config.toml
arch = "tc_resnet"
model = "sound classifier"
dataset = "simulated sounds of rotating machines with and without faults"
train_examples = 39062
gain_aug_db = 10
time_shift_ms = 100
n_mels = 64
hop_length = 160
input = "log_mel"
spec_augment = true
win_length = 400
targets = ["machine", "speed", "speed change", "state"]
num_classes = [8, 3, 3, 2]
norm = "batchnorm"
hidden_act = "relu"
depths = [4, 4, 4]
kernel_size = 5
stem = "single"
widths = [128, 160, 192]
mixing = "cutmix"
label_smoothing = 0.1
loss = "cross_entropy"
init = "lecun_normal"
residual_init = "zero_last"
optimizer = "soap"
beta2 = 0.99
learning_rate = 0.0034
beta1 = 0.9
shampoo_beta = 0.99
eps = 1e-08
precondition_frequency = 25
max_precond_dim = 1024
merge_dims = false
one_sided = true
adamw_lr_other_params = 0.00081
max_grad_norm = 1.0
max_steps = 13100
batch_size = 256
epochs = 85.9
lr_schedule = "cosine"
final_lr_fraction = 0.1
warmup_steps = 260
weight_decay = 0.07
adamw_weight_decay_other_params = 0
Rows from block 7 of a small sound classifier, named by matrix and row number. Rows with one number belong to one channel. Each number is 200 + 40 x the weight over its row's rms, rounded and kept within 0 to 999. All counts start at 0.
After each channel's rows are labels from the 100 clips, of 14848, where the channel reaches its highest value: "responds to" is what is common among them. Only what is clearly more common there than usual is listed. The data: simulated sounds of rotating machines with and without faults. In brackets: how many of the 100, against the usual share in percent.
# convs0: first width-5 conv (model.blocks.7.convs.0.weight, 160x160x5, each kernel summed), inputs 80-159
# convs1: second width-5 conv (model.blocks.7.convs.1.weight, 160x160x5, transposed, each kernel summed), outputs 80-159

convs0.104,166,232,164,241,252,181,170,236,176,205,199,185,144,129,215,244,211,155,201,181,251,140,181,135,220,176,244,182,10,224,244,168,266,201,180,99,242,245,206,209,143,285,209,208,155,139,204,186,209,179,172,185,231,182,231,248,211,219,187,197,182,234,233,207,188,223,169,205,235,128,231,254,201,213,155,239,227,259,153,233
convs1.104,191,197,202,204,183,219,216,135,151,144,233,186,222,222,248,201,249,203,180,213,230,247,195,173,192,295,169,174,36,190,109,289,166,223,192,222,169,144,194,174,185,182,209,208,226,165,157,151,224,214,144,172,222,161,230,238,229,133,242,234,271,249,237,201,249,219,187,164,253,187,237,187,145,255,164,221,211,159,184,138
responds to: compressor (47 vs 12.2); conveyor (39 vs 12.5)

convs0.64,240,191,269,231,102,221,162,262,205,182,194,183,247,231,139,142,232,212,169,164,218,217,224,183,126,248,200,161,307,270,189,150,287,253,158,303,214,184,247,167,179,196,205,224,207,206,129,212,214,163,202,187,178,190,161,199,225,198,179,203,195,199,222,252,119,142,195,169,104,207,269,246,230,221,268,120,198,100,237,187
convs1.64,234,317,191,238,242,209,206,280,205,231,239,220,189,210,227,163,163,228,156,173,224,174,190,176,259,161,233,183,308,155,220,187,201,249,157,168,199,224,208,230,213,243,201,205,248,233,266,223,158,212,187,116,212,221,201,199,208,249,218,173,170,142,222,199,116,270,287,172,233,147,170,207,256,218,244,148,167,159,251,211
responds to: speed: slow (89 vs 33.1); piston engine (51 vs 12.7)

convs0.37,223,210,158,157,218,234,210,202,129,220,180,232,171,180,195,190,287,175,218,191,176,186,191,119,193,181,142,305,131,134,206,170,175,168,224,158,187,239,205,209,261,98,244,241,176,221,166,234,209,150,214,222,228,304,232,189,112,157,178,222,196,207,178,102,225,194,201,198,207,185,153,241,279,177,279,172,208,216,273,165
convs1.37,191,248,176,228,244,159,223,202,240,222,214,214,293,174,63,241,177,198,230,247,179,193,225,101,204,171,202,181,233,237,260,193,218,166,159,252,119,274,211,168,243,132,179,179,245,163,246,235,249,166,164,194,200,261,226,206,204,172,214,207,227,208,234,154,160,217,283,141,247,225,193,147,213,128,214,204,200,262,229,214
responds to: compressor (47 vs 12.2); electric motor (29 vs 12.4)

convs0.154,244,149,222,220,156,244,223,145,194,210,188,233,158,217,233,225,192,215,185,126,196,195,225,158,220,221,124,144,99,198,202,225,195,146,181,159,207,226,271,175,165,192,135,246,239,84,163,217,167,208,117,294,197,204,190,210,229,239,102,221,184,222,148,154,176,163,265,237,224,256,186,189,150,188,242,216,194,155,212,251
convs1.154,195,156,232,235,254,241,182,191,152,218,232,207,230,176,131,223,225,199,203,210,255,276,249,239,172,261,164,203,170,243,201,122,220,195,190,235,255,171,232,199,228,175,296,259,219,173,202,184,242,253,232,133,181,161,214,177,215,195,202,201,179,268,135,193,182,153,208,223,134,212,261,206,258,182,169,200,170,258,191,175
responds to: state: normal (84 vs 45.1); text has "fault" (84 vs 45.1); conveyor (75 vs 12.5)

convs0.69,151,182,140,152,166,207,216,157,256,178,241,152,149,167,261,256,172,213,167,240,181,188,207,144,193,247,220,221,243,199,198,211,211,145,171,225,216,316,229,171,108,241,136,172,212,184,122,219,191,191,160,180,161,201,108,228,230,204,198,179,190,247,221,187,144,243,241,209,206,168,204,223,197,175,125,187,122,202,237,176
convs1.69,166,192,243,160,163,211,172,141,159,198,213,209,218,99,202,148,146,267,181,250,242,229,159,170,189,237,100,192,245,272,223,160,173,244,195,223,161,125,271,148,261,215,226,234,217,199,305,184,158,231,208,247,208,188,252,243,216,191,273,142,206,248,200,217,174,194,189,178,151,199,248,213,186,198,218,176,140,182,238,187
responds to: speed: medium (83 vs 33.3); electric motor (81 vs 12.4)

convs0.92,239,215,242,229,129,207,156,244,196,231,208,261,238,253,172,258,207,236,178,209,216,189,176,201,173,169,277,147,288,164,299,215,228,158,189,138,219,306,235,241,191,221,223,226,223,233,181,222,198,193,248,249,190,212,275,197,203,192,225,209,170,218,165,182,273,199,152,158,170,189,211,268,167,226,262,150,259,111,256,286
convs1.92,173,233,223,185,231,125,238,157,230,197,202,209,160,147,199,162,187,177,200,221,263,226,195,261,246,193,127,153,192,257,170,286,210,167,127,235,230,205,234,223,220,169,134,213,211,247,251,208,213,238,202,259,184,203,235,160,215,224,176,189,143,234,214,228,161,233,254,176,251,227,185,179,264,220,232,182,137,180,185,217
responds to: speed: medium (72 vs 33.3); piston engine (60 vs 12.7)

convs0.109,137,179,177,231,183,193,221,160,197,119,157,315,193,264,248,157,170,154,215,155,98,222,244,240,97,205,207,216,207,179,164,212,192,222,145,225,242,238,170,171,229,190,142,157,145,114,191,122,181,135,183,225,217,203,101,167,178,189,166,235,203,128,181,146,164,199,224,226,193,242,211,271,230,175,214,237,118,207,243,162
convs1.109,226,168,198,259,196,160,231,135,256,187,229,207,183,177,147,155,241,153,229,142,283,242,249,125,178,301,190,205,210,165,207,216,201,151,182,276,221,184,212,254,191,184,188,185,278,272,170,193,209,179,174,253,197,205,245,110,215,176,203,166,217,219,147,205,190,138,180,215,159,282,246,215,219,164,184,189,182,194,201,193
responds to: compressor (99 vs 12.2)

convs0.4,188,106,169,194,183,193,213,163,157,214,144,205,178,198,177,227,251,162,217,163,220,190,160,165,278,152,169,203,267,230,182,170,214,215,209,211,264,119,130,59,252,213,187,158,159,187,174,127,192,178,183,119,171,178,267,270,227,160,202,167,270,134,218,248,206,188,212,244,142,212,193,178,262,237,196,238,167,150,194,216
convs1.4,258,214,204,203,148,171,134,170,203,182,190,137,178,195,197,182,174,202,175,197,242,145,208,284,181,170,241,194,272,221,207,174,205,172,151,197,195,301,308,251,279,228,188,244,190,174,296,172,156,250,160,309,219,161,189,211,237,225,235,169,222,218,164,214,237,165,198,231,250,234,212,154,188,220,212,150,204,166,208,262
responds to: speed: slow (82 vs 33.1); electric motor (51 vs 12.4)

convs0.103,118,263,242,252,173,241,181,242,195,241,208,187,228,205,253,223,139,218,200,155,183,182,209,218,228,242,168,190,180,132,184,157,243,177,258,163,203,230,176,190,217,180,207,184,259,161,222,271,211,241,195,271,150,183,203,198,199,203,205,267,49,252,240,253,188,255,250,196,275,212,228,209,91,168,185,165,248,229,158,278
convs1.103,275,220,219,165,173,157,152,147,191,193,309,180,174,207,182,176,167,212,174,176,205,231,169,120,232,134,212,162,222,203,161,245,216,210,194,189,181,244,211,267,161,223,227,204,124,185,214,191,237,149,128,211,198,191,122,224,208,192,219,224,159,186,206,146,75,200,223,149,246,206,180,200,202,179,161,206,229,165,242,120
responds to: gearbox (100 vs 12.4); speed: slow (79 vs 33.1)

convs0.114,164,189,152,194,182,148,156,139,217,147,245,184,175,195,149,193,237,177,169,236,180,148,226,185,171,184,245,261,229,241,194,169,140,143,262,211,244,274,244,133,204,181,213,249,184,178,170,163,163,251,152,240,227,247,233,153,240,247,171,210,209,192,136,180,204,204,232,240,182,172,213,207,134,182,153,125,193,235,228,233
convs1.114,254,256,164,151,190,160,174,238,178,182,272,179,209,168,110,179,115,191,199,161,228,173,180,170,204,232,247,218,239,155,224,171,211,187,217,247,260,147,167,190,178,167,276,232,257,204,277,219,133,225,177,220,218,220,156,209,226,244,220,200,137,233,196,194,171,218,192,169,172,208,228,232,166,225,293,97,191,186,241,212
responds to: speed: medium (85 vs 33.3); text has "speed" (85 vs 42.8); gearbox (45 vs 12.4)

convs0.93,183,213,186,205,302,180,191,227,233,236,182,193,196,173,182,194,203,231,214,182,220,211,136,213,219,190,181,186,108,175,229,254,246,198,222,149,238,152,194,154,200,237,187,148,192,195,218,197,150,199,203,140,82,193,214,231,216,156,207,199,191,217,243,185,201,288,140,197,153,231,155,240,134,165,187,279,229,202,195,266
convs1.93,198,178,179,204,224,226,218,110,153,158,208,326,183,215,208,162,232,187,234,182,226,184,208,193,266,210,266,206,274,156,150,161,169,226,174,120,139,231,181,179,185,188,186,143,221,201,179,168,152,251,122,196,226,144,247,151,200,244,137,276,189,212,156,167,250,221,211,153,216,143,161,227,202,167,184,188,184,237,232,196
responds to: compressor (97 vs 12.2); speed: slow (75 vs 33.1)

convs0.55,186,226,181,219,89,218,197,154,217,137,210,126,146,124,208,181,287,230,238,232,236,229,224,173,184,206,222,146,218,201,186,238,216,196,183,223,259,164,209,184,209,233,170,219,247,169,195,169,169,191,157,193,195,211,244,201,156,146,182,138,275,263,201,246,197,215,137,204,196,127,253,265,193,216,213,200,207,135,172,178
convs1.55,186,207,214,219,235,170,179,195,152,210,198,178,177,204,148,148,243,217,162,235,225,116,181,201,247,233,199,211,190,185,145,173,205,209,202,197,283,182,233,142,203,192,115,205,202,206,199,161,177,254,163,208,223,227,198,178,208,244,179,168,117,282,183,171,317,194,209,204,204,256,151,163,260,204,212,152,191,223,146,105
responds to: conveyor (73 vs 12.5)

convs0.91,182,177,160,229,207,230,217,157,219,207,144,199,177,153,158,200,270,176,204,171,174,202,210,231,150,236,196,261,187,188,187,260,122,177,182,181,221,221,176,210,227,193,223,161,187,218,194,219,236,155,137,160,229,225,129,206,227,211,246,210,180,281,252,157,285,174,228,220,90,307,181,196,185,191,206,215,144,154,230,188
convs1.91,281,193,106,141,247,146,251,176,183,218,158,135,213,261,173,194,289,149,141,201,269,266,218,185,250,170,265,150,185,210,165,200,205,224,165,152,254,221,261,219,124,170,153,180,204,208,243,226,180,179,179,201,192,183,271,180,218,197,136,206,215,145,162,206,146,198,217,157,214,248,218,164,266,177,178,155,181,165,208,116
responds to: speed: slow (95 vs 33.1); compressor (90 vs 12.2)

convs0.60,242,205,156,173,224,260,195,162,197,186,148,225,131,233,191,176,167,218,209,127,217,188,240,176,210,207,241,181,116,186,169,234,136,278,161,205,217,116,175,225,218,180,149,245,224,248,193,152,253,227,244,206,239,151,227,189,135,155,187,177,193,219,188,159,157,186,184,213,168,205,265,202,225,115,247,255,207,146,194,212
convs1.60,130,172,247,205,192,196,146,135,174,156,184,208,209,158,216,296,129,194,209,98,146,181,216,240,186,178,216,180,205,199,258,189,208,194,238,220,173,243,124,181,211,160,138,264,173,141,202,154,200,196,232,145,200,155,140,196,256,141,228,233,348,233,142,264,195,195,155,200,169,206,199,156,233,210,186,139,187,202,191,203
responds to: conveyor (100 vs 12.5); speed: slow (77 vs 33.1)

convs0.75,227,228,170,314,234,151,197,215,217,218,210,159,223,152,171,162,168,129,181,261,177,260,159,120,253,163,239,200,241,210,191,238,150,151,238,239,207,221,171,276,170,234,152,227,161,180,154,186,148,183,144,156,202,118,219,205,143,166,223,242,196,193,206,175,162,146,201,134,226,214,253,201,166,245,150,187,156,175,176,177
convs1.75,170,179,170,276,193,167,170,208,194,207,186,213,221,222,219,133,187,200,235,213,197,220,214,256,252,187,184,159,264,166,210,214,165,229,306,244,217,181,191,217,257,223,107,226,154,234,226,262,245,194,191,186,182,230,215,201,201,188,236,202,229,231,213,211,220,150,174,157,235,240,205,253,164,160,262,174,129,252,175,187
responds to: piston engine (56 vs 12.7); fan (35 vs 12.4)

convs0.139,283,196,260,131,231,168,155,179,214,147,198,272,218,138,126,135,215,194,157,261,160,187,214,117,176,156,228,135,167,204,123,218,159,206,151,216,145,179,217,251,182,225,210,171,206,194,237,161,140,169,165,195,243,193,139,258,207,156,167,137,232,171,224,162,196,205,232,229,127,247,140,205,287,215,186,185,256,210,143,149
convs1.139,183,247,203,146,221,197,193,202,191,168,210,235,190,207,165,131,188,238,207,235,180,264,218,173,172,226,206,197,141,137,155,228,185,255,170,250,200,112,105,127,193,195,134,192,232,223,261,188,202,224,234,166,182,171,276,310,201,221,211,190,191,147,188,231,224,219,164,246,302,228,202,223,183,178,217,230,148,221,112,171
responds to: state: normal (71 vs 45.1); speed: slow (70 vs 33.1); conveyor (67 vs 12.5)

convs0.57,118,175,214,224,199,234,189,68,197,105,181,237,182,183,182,275,220,240,265,150,135,220,249,157,228,224,155,192,198,167,218,238,211,179,92,183,219,217,208,283,221,144,194,158,202,177,217,194,229,159,155,199,249,234,116,208,234,184,231,138,299,188,243,250,251,166,175,199,94,179,170,179,246,185,220,198,216,197,196,156
convs1.57,257,203,222,170,184,110,253,118,218,208,178,162,208,265,176,126,199,181,176,183,199,187,207,139,219,135,233,127,226,184,215,187,115,162,134,244,130,263,244,250,188,222,261,190,177,198,181,234,152,234,183,228,240,161,243,149,237,241,239,163,154,180,144,210,120,182,234,167,290,198,204,179,212,182,138,173,156,127,185,257
responds to: gearbox (100 vs 12.4); speed: slow (99 vs 33.1)

convs0.0,150,201,189,164,270,141,283,158,196,201,169,266,183,168,214,230,172,172,203,143,251,227,231,172,259,167,217,210,209,124,191,138,253,180,172,161,230,168,205,183,212,182,190,276,194,210,171,138,192,197,116,207,140,160,225,220,182,223,149,181,142,263,254,208,136,168,248,231,211,254,163,117,156,202,193,248,155,213,171,201
convs1.0,217,188,195,187,205,246,81,143,166,152,225,227,171,217,139,239,215,212,155,196,210,271,180,251,167,252,202,238,309,181,116,249,205,187,209,153,191,158,186,158,198,186,174,196,154,168,210,208,189,221,199,222,207,210,202,346,224,200,234,232,217,158,320,227,180,264,164,186,171,236,237,198,171,207,197,186,204,186,166,198
responds to: clipping (58 vs 7.7); text has "clipped" (57 vs 7.7)

convs0.155,245,188,234,245,161,148,153,194,150,236,223,274,232,251,149,240,212,172,213,247,220,233,230,171,177,203,191,195,175,127,200,197,220,223,162,182,237,200,195,159,208,184,168,228,224,189,207,238,138,144,214,218,217,210,187,247,109,241,224,167,179,158,200,359,185,169,164,216,167,192,248,199,189,267,253,281,149,207,189,230
convs1.155,109,186,224,267,161,166,246,244,170,177,194,155,211,223,82,136,325,294,210,230,196,255,205,213,168,175,190,218,225,216,232,193,152,221,258,224,178,189,179,157,252,228,200,254,170,197,219,218,147,229,203,217,205,226,235,148,112,176,172,204,144,239,237,174,273,157,174,173,225,210,177,166,212,198,198,241,232,214,138,198
responds to: gearbox (33 vs 12.4)

convs0.90,164,192,230,293,163,204,151,235,208,269,162,231,317,191,176,82,250,176,220,236,150,219,222,196,237,236,197,139,224,100,154,147,150,196,140,186,214,214,169,214,184,168,165,137,235,196,169,212,211,145,247,183,189,196,285,176,174,200,212,137,275,226,200,152,135,164,180,199,256,210,171,274,121,241,192,183,293,178,154,182
convs1.90,97,183,191,248,200,176,236,152,222,283,128,213,159,215,199,114,221,190,146,254,221,128,219,198,169,171,190,221,244,185,140,233,163,244,160,268,247,114,205,172,203,168,169,199,255,227,218,203,188,180,204,151,195,234,265,197,208,213,200,194,144,244,193,182,265,118,231,136,248,213,211,227,238,247,255,178,215,171,183,243
responds to: gearbox (87 vs 12.4); speed: medium (64 vs 33.3)

convs0.151,212,293,226,204,199,211,202,224,226,172,194,295,307,272,199,201,207,170,258,207,217,235,190,156,174,269,221,190,213,177,224,76,125,201,198,239,167,256,215,204,181,190,175,195,152,240,210,188,221,155,221,272,201,152,126,169,203,217,214,211,178,156,237,215,186,192,218,230,193,228,200,198,222,230,222,204,172,174,152,97
convs1.151,208,206,166,203,284,169,223,175,235,266,237,292,195,176,215,124,140,146,206,155,143,201,224,224,253,211,176,189,199,197,239,250,205,173,248,236,182,243,109,147,199,201,136,189,234,224,190,182,222,269,261,204,195,173,231,142,139,230,240,117,214,222,188,222,160,168,140,182,236,152,203,227,200,159,276,172,210,212,124,219
responds to: compressor (56 vs 12.2); turbine (44 vs 12.8)

convs0.87,215,204,251,121,182,190,242,182,148,175,279,214,282,171,127,203,255,183,152,216,187,217,170,184,198,161,206,211,156,196,208,236,196,119,181,199,218,188,192,167,210,177,180,247,238,218,193,142,151,153,284,172,172,146,249,162,198,155,249,188,151,164,207,185,212,196,177,262,158,241,171,266,202,216,196,148,175,233,240,191
convs1.87,201,243,201,206,207,171,249,209,270,215,217,207,197,223,152,211,175,197,197,319,246,264,178,161,196,207,173,106,173,151,221,236,202,257,186,190,219,123,166,176,180,166,138,192,230,211,306,188,224,175,208,204,194,196,268,266,209,146,128,211,162,191,224,224,190,213,261,77,287,246,242,210,241,176,154,219,206,227,178,154
responds to: turbine (97 vs 12.8)

convs0.59,161,200,159,207,205,249,220,216,213,210,192,242,109,295,150,240,221,208,282,133,152,189,228,239,179,178,153,233,178,218,140,230,178,136,143,225,206,127,176,230,241,155,178,163,187,204,203,202,163,254,183,170,246,233,186,209,160,232,218,210,195,205,269,150,161,268,174,223,185,218,154,199,228,152,187,175,249,176,176,171
convs1.59,250,191,180,178,169,210,142,170,182,224,255,127,110,220,154,181,165,195,83,170,201,208,157,161,215,111,220,164,206,206,179,173,183,189,173,170,243,213,232,268,158,278,240,183,157,153,213,195,156,186,195,214,217,155,156,252,268,177,169,219,218,203,271,204,195,260,229,133,217,223,229,148,171,167,201,170,213,105,187,210
responds to: speed: slow (97 vs 33.1); gearbox (69 vs 12.4)

convs0.102,239,229,265,99,137,208,141,286,182,183,194,229,233,232,104,176,167,165,209,152,225,233,152,214,155,161,228,185,223,162,214,182,230,222,205,260,200,142,218,236,194,117,218,198,187,205,255,186,96,154,217,191,143,207,239,225,138,144,170,224,191,168,232,214,246,156,194,140,146,258,130,188,279,216,189,258,222,159,175,273
convs1.102,213,246,182,198,192,203,257,187,184,202,319,191,187,205,228,243,272,226,159,229,220,311,143,277,291,210,152,168,223,196,184,231,287,247,223,130,181,172,205,269,220,257,177,182,210,218,139,184,210,188,229,172,164,179,234,216,226,182,249,175,196,208,186,184,163,228,241,171,228,232,254,143,222,216,241,183,218,190,259,106
responds to: speed: medium (63 vs 33.3); piston engine (54 vs 12.7)

convs0.23,177,245,225,168,243,192,192,225,216,161,160,234,127,194,218,229,217,190,222,193,179,180,171,188,172,128,169,185,170,187,56,204,181,159,161,192,173,274,177,230,229,156,238,247,213,189,200,216,158,226,249,195,246,208,125,196,214,221,185,185,239,176,185,241,162,193,200,202,179,153,186,168,242,199,204,182,129,311,211,181
convs1.23,264,198,175,209,200,171,253,192,169,245,180,199,203,261,181,132,175,209,186,191,252,190,270,235,246,198,140,185,231,212,179,175,193,232,125,203,147,219,198,258,235,157,244,203,160,229,259,206,94,211,195,210,263,266,221,221,219,295,218,135,107,256,159,190,145,225,240,210,242,209,203,119,211,224,222,127,275,172,213,156
responds to: gearbox (98 vs 12.4); speed: slow (96 vs 33.1)

convs0.98,229,283,175,244,144,184,197,181,190,208,207,165,190,142,198,161,207,153,221,218,193,219,208,219,183,217,277,194,146,152,274,187,251,186,208,223,158,233,206,187,201,240,257,241,211,211,181,224,197,261,183,245,168,166,254,212,189,183,128,240,277,263,186,219,224,178,128,171,219,215,231,169,178,173,139,174,268,226,144,188
convs1.98,213,246,198,239,234,187,206,191,181,173,223,224,233,255,145,219,240,226,163,255,182,203,191,193,226,192,151,186,229,170,176,226,217,176,271,195,238,148,212,192,274,205,203,196,183,190,158,197,200,176,189,114,171,190,218,218,236,210,239,182,109,212,97,164,264,181,233,155,275,205,228,183,231,206,316,224,184,230,269,213
responds to: speed: medium (90 vs 33.3); text has "speed" (90 vs 42.8); gearbox (79 vs 12.4); state: normal (71 vs 45.1)

convs0.152,160,185,149,205,190,196,210,172,200,188,165,160,241,192,197,220,184,181,201,178,157,173,251,210,230,255,181,180,272,207,217,179,167,195,196,206,207,260,220,116,149,198,181,193,232,254,123,186,210,228,175,225,205,199,139,155,185,292,161,226,192,201,205,137,182,198,267,249,234,153,228,212,130,180,208,118,210,208,176,206
convs1.152,217,163,161,189,200,166,221,189,152,207,159,157,171,226,195,185,203,190,147,230,217,201,283,115,233,159,215,229,161,260,154,130,198,217,133,222,211,273,157,280,178,153,231,244,218,230,246,188,209,192,164,124,235,195,96,209,228,176,194,176,212,241,165,194,139,234,222,143,189,189,206,133,204,196,203,171,238,121,276,201
responds to: speed: slow (95 vs 33.1); compressor (53 vs 12.2); gearbox (46 vs 12.4)

convs0.138,232,193,178,186,198,207,222,186,227,176,175,175,113,186,180,232,187,159,159,226,190,206,195,172,213,232,169,174,180,233,219,174,169,213,150,169,135,218,164,133,168,197,79,193,202,216,113,162,192,233,148,161,166,173,203,158,217,173,196,196,207,225,148,235,197,260,221,195,224,264,131,155,219,208,120,213,224,204,196,151
convs1.138,134,132,218,152,134,163,206,193,184,233,118,138,210,136,195,120,158,186,177,196,166,181,212,191,138,248,187,260,235,241,259,190,185,154,207,206,246,191,165,184,212,234,166,217,233,246,256,208,223,231,169,209,222,179,171,153,272,186,221,217,202,284,140,164,224,254,133,192,214,205,220,169,234,178,263,195,163,171,224,213
responds to: speed: medium (75 vs 33.3); piston engine (44 vs 12.7)

convs0.34,203,190,195,243,239,178,266,188,142,232,258,150,254,140,145,148,211,162,228,232,165,271,187,199,256,188,270,195,178,184,160,215,138,182,245,214,207,188,170,183,191,233,212,154,215,174,191,226,231,176,180,242,222,200,135,279,204,231,172,225,194,229,224,163,148,195,203,245,187,232,294,216,209,134,178,215,235,169,217,195
convs1.34,146,164,256,246,206,198,145,208,211,181,159,166,219,93,232,193,209,189,271,161,206,181,239,208,215,198,250,228,234,151,203,291,232,283,187,245,186,162,176,230,189,236,190,271,184,239,195,205,171,249,138,147,168,230,104,215,198,221,242,189,191,207,182,292,198,190,213,222,226,159,277,264,179,204,184,161,233,197,260,176
responds to: turbine (63 vs 12.8)

convs0.106,160,218,200,228,175,200,167,202,209,224,175,229,222,189,124,194,159,240,186,132,257,181,249,180,171,190,165,177,236,267,261,145,165,244,157,165,109,164,222,200,134,237,158,256,183,205,188,225,242,156,179,168,235,147,112,201,145,277,145,166,141,155,169,215,129,169,192,215,211,152,202,239,198,170,213,193,201,242,122,205
convs1.106,174,250,203,211,212,163,167,182,177,154,200,168,241,186,114,190,285,222,261,158,198,246,185,234,190,214,174,231,227,206,230,228,214,238,216,194,82,216,112,215,245,259,60,212,183,143,225,172,205,224,222,126,238,270,238,166,205,228,186,215,177,178,252,196,181,193,156,233,234,221,104,125,198,146,191,169,219,266,184,214
responds to: compressor (49 vs 12.2); turbine (37 vs 12.8)

convs0.156,188,195,250,217,129,329,185,174,221,232,221,163,191,227,234,181,187,199,181,240,215,224,246,177,209,240,127,284,250,187,273,186,213,201,233,151,185,190,248,159,147,214,123,235,191,202,220,197,188,244,242,218,193,213,214,173,186,163,222,163,124,209,181,184,158,180,168,243,155,168,211,236,158,173,241,167,192,119,191,193
convs1.156,160,199,210,192,170,188,151,170,188,153,226,184,231,190,209,244,205,153,90,176,149,173,187,235,194,263,205,162,302,178,284,144,240,263,204,186,193,206,137,201,227,132,136,186,190,210,227,205,263,216,281,171,181,191,139,199,220,151,207,243,304,256,191,177,202,215,219,108,139,222,231,139,229,233,175,135,271,159,176,188
responds to: conveyor (100 vs 12.5); text has "speed" (80 vs 42.8); speed: medium (77 vs 33.3)

convs0.51,223,219,181,212,166,242,187,175,163,226,152,209,177,225,188,187,167,162,212,219,220,216,246,203,162,174,190,159,159,155,210,232,174,176,157,202,202,177,236,201,145,260,175,200,214,158,214,157,152,251,173,316,169,194,285,171,166,190,94,193,146,245,184,183,229,268,212,183,113,151,247,291,131,162,226,170,211,179,170,176
convs1.51,161,195,219,163,280,156,185,164,167,136,157,194,167,175,200,280,179,192,191,203,222,195,144,209,249,194,165,175,180,244,168,213,218,188,258,223,247,145,256,181,217,124,139,197,180,215,178,230,168,263,191,261,130,219,221,171,165,194,71,208,236,213,158,242,190,190,157,202,152,207,149,164,236,138,243,202,182,221,253,74
responds to: state: normal (84 vs 45.1); piston engine (51 vs 12.7)

convs0.67,194,217,189,222,218,158,278,150,136,158,175,142,146,196,230,205,87,315,223,174,167,175,175,135,228,215,177,231,214,289,222,244,162,228,204,184,209,210,243,246,191,224,203,172,276,230,179,157,125,237,174,208,199,134,252,194,202,227,198,205,217,236,214,88,158,139,191,187,210,193,226,142,161,187,133,225,208,201,200,220
convs1.67,147,207,287,269,210,218,157,181,366,217,118,167,229,226,168,299,257,261,204,181,179,142,124,210,244,201,213,233,292,249,245,144,191,180,222,240,192,193,210,202,227,241,141,213,248,183,210,213,223,203,215,193,189,233,185,180,211,266,216,237,193,240,193,86,181,238,192,259,214,181,214,129,168,99,186,208,158,213,232,174
responds to: gearbox (55 vs 12.4); electric motor (29 vs 12.4)

convs0.46,202,240,161,294,178,164,245,251,208,204,181,153,237,188,177,183,126,149,182,135,206,125,112,214,203,217,242,205,248,148,262,174,206,116,194,269,158,190,230,277,221,236,272,265,171,208,226,162,196,183,247,208,155,180,233,218,125,148,199,268,207,236,201,176,256,182,189,167,152,170,276,142,228,173,118,160,283,173,193,285
convs1.46,124,211,219,251,98,149,169,195,145,181,161,205,178,194,188,222,248,197,105,178,174,230,190,200,205,258,205,239,220,172,237,184,226,298,213,130,194,210,204,245,238,258,154,265,173,143,167,168,189,244,261,204,246,183,222,218,237,154,247,217,226,206,246,221,204,205,232,132,226,219,190,205,216,255,173,140,281,188,170,136
responds to: compressor (54 vs 12.2); conveyor (43 vs 12.5)

convs0.14,147,233,181,161,203,187,149,199,218,194,157,163,216,269,151,162,176,142,177,244,208,199,261,243,200,190,165,192,146,139,183,191,199,155,137,265,197,158,195,160,181,209,268,231,196,224,186,224,138,208,217,228,178,186,242,133,121,140,162,174,179,255,200,172,210,190,113,157,228,209,165,177,182,179,198,211,205,162,174,173
convs1.14,230,255,224,177,218,133,206,248,168,178,265,157,265,218,257,130,269,153,168,201,163,222,237,197,147,214,157,233,193,158,207,214,206,232,189,182,183,216,228,160,162,194,139,141,170,127,176,185,288,244,145,198,272,219,158,163,347,133,188,186,211,169,206,163,243,136,201,183,238,196,255,226,270,217,206,195,249,179,196,187
responds to: conveyor (57 vs 12.5); piston engine (43 vs 12.7)

convs0.126,76,76,204,122,289,111,167,139,215,222,194,187,202,188,201,196,224,229,182,195,197,197,191,237,211,202,161,215,107,172,142,264,210,161,170,157,221,230,174,163,156,190,192,161,206,176,180,189,176,159,161,209,196,236,187,156,186,259,216,151,191,222,161,249,88,182,234,213,146,229,170,161,191,185,201,131,151,190,94,143
convs1.126,163,150,212,215,195,200,255,206,230,241,149,213,255,145,230,223,166,162,166,215,81,208,170,221,137,145,228,229,209,163,266,210,178,172,198,230,252,206,200,196,203,196,164,196,223,121,164,186,217,207,197,159,218,171,100,152,226,205,187,260,233,269,269,200,265,231,189,209,118,226,186,238,246,211,178,234,222,220,184,190
responds to: piston engine (100 vs 12.7)

convs0.68,200,197,170,258,230,177,179,212,169,155,216,218,165,236,292,212,214,257,165,236,196,175,234,215,171,219,214,180,231,130,218,255,155,196,244,135,170,188,222,323,202,188,268,159,169,207,245,249,212,214,219,297,192,197,196,145,213,202,165,237,260,191,218,209,202,170,182,189,128,165,236,197,299,223,215,136,200,216,250,258
convs1.68,105,179,222,181,243,198,242,151,203,268,138,225,195,207,193,153,196,168,222,274,173,168,141,176,234,152,133,171,225,198,140,240,191,157,174,263,197,143,259,187,224,165,183,241,212,148,168,199,158,174,196,138,205,220,241,169,204,224,225,215,149,297,186,162,262,186,199,200,228,206,162,205,246,204,262,228,251,198,216,283
responds to: gearbox (98 vs 12.4); text has "speed" (80 vs 42.8); speed: medium (77 vs 33.3)